python train.py --arch="jasper" --norm="groupnorm" --activation="relu" --wave_channels=96 --max_precond_dim=1536 --one_sided=true --grad_clip=0.5 --steps=10100 --batch_size=128 --epochs=49.6
Rows from block 10 of a small CTC audio transcriber, named by matrix and row number. Rows with one number belong to one channel. Each number is 500 + 50 x the weight over its row's rms, rounded and kept within 0 to 999. All counts start at 0. Numbers have three digits each. After the name is the row's rms in percent of the matrix's.
After each channel's rows are labels from the 100 clips, of 14976, where the channel reaches its highest value: "lies over" is the class under the peak. Only what is clearly more common there than usual is listed. The data: Morse code for random letters and digits, with fading, noise and interfering tones.
# convs0: first width-9 conv (model.blocks.10.convs.0.weight, 192x160x9, each kernel summed), inputs 80-159
# convs1: second width-9 conv (model.blocks.10.convs.1.weight, 192x192x9, transposed, each kernel summed), outputs 64-127

convs0.130 101:554535449506508578502467502521492445488484372498406494573530513461452530681503499464417403474464466509522529471496456469487471447541473544476484511531434482514492534549481440453518495538396582569443504488512515485673507519509534467556491552
convs1.130 066:540487493437481470541512490533496520476507424526486484559495501464487449472503488424522511516514446488541447542517535395433555518520535489572559410499511443498424537486484616482487564448508434
lies over: the character "0"; the character "2"

convs0.94 102:466440514531508453525497562543581474509475540493589496497473545486461447493488503502413509460538483449483501475576474542490446503454473532521464506469481466542452482506548417525500399664472500542414446503473510532537497560493613488560471526
convs1.94 105:477479562501570482560514542603517577564579425471461504531565482459393522394510413486538555480374410475448453597493481529537458475437436586503430489472465449447354514505460615529495507548427499
lies over: the character "4"

convs0.22 096:469463580497553474446514549528486584480516556506561585495446445509496488398502572527452628444477475481530513527468449555477518504399506494508458582548554509484612497435508540494457405504419566421497525490452447473559432596537480420520471541
convs1.22 130:504469500517553501474556487464505540515520508475470541524521533487479458463492444480410491469442527473501528474418507496582528537447469507474573319460468465479531527496486407422502469494535361
lies over: the character "n"; the character "t"

convs0.59 102:520475380469529511531511473555455486518515546515456544551491559466547446443495535469494444486471470488587477487520449473485446508449526510513461535599520545501387494491470487517513552377504504344344503451529538511478537362523446517424404535
convs1.59 117:512492483533550564518539596561392577367470676509533660558505579434572563727560569572683541690596484464510537503497500457506472494502460485554448487484528454521455526520490496538473503514447546
lies over: the character "i"

convs0.108 127:448463484466468489512593483540518481438545525509504495478479512459486533408505510467538553475492531575493478522480465540496508537520462446496518535510505498502420474509521573497566523324603433469399493507485620487357595404525494559473548543
convs1.108 072:507464534526529577548606555415474535554524502515462553410577533511510489558501555534485453504490509531453478428593591604458455547448497623560511495535513516468531527569441424541469429549514510
lies over: the character "m"; the character "o"

convs0.41 089:538532551558514518472448519514506490517512544450487526468507500512498510345545521477543492549516419563542489578468453428507393562460477411365462550503417518514611598486415559485524508489448498352435547479495524498470497569492554473498452507
convs1.41 079:513501547464471462534543477522527475553413439533482473480428552516516462481487540574452545501581525421516478479536483460542500527429506493330493438355687607511559529505537377515546455510536503
lies over: the character "i"

convs0.31 101:475553470489602564565484467495510437555485465532550425535497527482468424542524496454416355495484518418462548528482461517447430499470476543499456508455490483547469492456535455499438471597429565612508456500484483533534488560460505530529462509
convs1.31 116:459562608550580504512504501543551519468582492441455498475506508491464602499510478467530557482480485458557445608471488524511482510454509492533478635478461552513403389559400594471494477494478429
lies over: the character "4"

convs0.19 099:536427548469554482495496510618519414494440603469517550544536475524490533510494583491467483501487496480550370532518542546535493453427457581518487520492515430529507597454518420497570513618366508569490464480582502584574448468509577442548502524
convs1.19 086:471550506521525512483554493653452625569673462420483547488588515399456593510492381517505495476392519485486464695482494562507521491558517555528490385528470444410482405526505485557518511522540536
lies over: the character "4"

convs0.47 086:519470448510535433611471468442554521487554501476531594520578437450534547457482492451522509495518465474521547467399543500504468537525463457487504459475573603473454483479470605509472535549356539651534441485450511437407476462508448386482548462
convs1.47 079:493480489566496547516518481540495485530438469455483448430509493602529532498473522441496436497583504500483471327460532446461464446407498529479531472593556401539369494508513474543518517531575562
lies over: the character "e"

convs0.140 098:538557506553527475520493551497488491558410495441428466637507522543522459453537630492531593509478538431510526549469434464516488523471523502565498594545526533500451445565461450473526492541510487449484528465494517481485410527516534420493484496
convs1.140 114:454562614517536503473546511557466608436582449570565540493455569466528425521452625494530518471619514465542417550433553557417599517522476479523488362449559544509488422386498536508544555536578489
lies over: gap

convs0.174 138:534487426508480543543497476545498530542488489472487470516525522448487496486488545537499421530501461459605453615574494466479435521491507540474542566537448569504500481458439463497522524432509466472291508475553540555498475385502458524435399498
convs1.174 193:533489492515517476489461647565538487337504680494564577567537558480617533591561707480793539703605476503539468546520507464527526493475519499558501518451509518521499455526484556496457505469537461
lies over: the character "e"

convs0.179 110:517541525387484455558498506430506455477499454471536522491508522568587469561508484451419571608467509486537430424477528455460526488519498551633575490453574520501415456563484399534489453547568469434513453495490542462600475506521526482478568591
convs1.179 113:483451441535515502513509513452524457543488565495513451531480542475548494496500477477469456488480512560521473491595522500467495523495531586505512561555582478438521484622525466539505503565409518
lies over: the character "0"

convs0.104 099:513458471521495494498558502515531514531440507448526493469501515507547492351528565508524503498498384514512477533515430495541486495486572506500532586540508585542435448444433440471524484298526439318429487480530570554504493402507460526427464473
convs1.104 091:519519480487488509508430598566404528453423586524596574501469609398587593619491667535706574625699513520503431497531486523498504507489455528464526455446511536457518530531468516580491466530445538
lies over: the character "e"

convs0.137 109:504572533480561537487451519549487475445526383461470418528485564400476473650489530452413397480492524491488538554548445458455437425462527653518501485516486460517543538550451402454449527555439598516443471475517483532606493500514528464479477518
convs1.137 077:476460537417552489483465440508472491489473441466474500543519485579473444529497489447574470515527402365613439477536507403478561468491527419555527514418507492541348486507443526424527528433557472
lies over: the character "2"

convs0.17 093:564530513538551527512459523476484323445503462449519515559546519544541583515484495420520540527548480501510522551570505428518399485415533657569451509552483488534505463490462532393545404573449589435509446524530463508591383522551482435409552457
convs1.17 071:501471549474496532433510479562552602494511475473508489475531513471506515616517566516520472514567484417496455527471447566413430459522526463490446442572548433551397413456580545425521565507580485
lies over: gap

convs0.36 100:473539524520548537555506529484507510569538524493485514499547455513481534464498509489499506467493457437524553483457487485456492515479456434504558518424585536530502433522492466479409457561346586610570503567487469440438389543530546447472473439
convs1.36 097:482483523510461524498520516428498457487518491400421398508516453538568498483452499418491390503536461502491553402437515470461496528389512531587534557494552569543450506562510542450593504444488491
lies over: the character "l"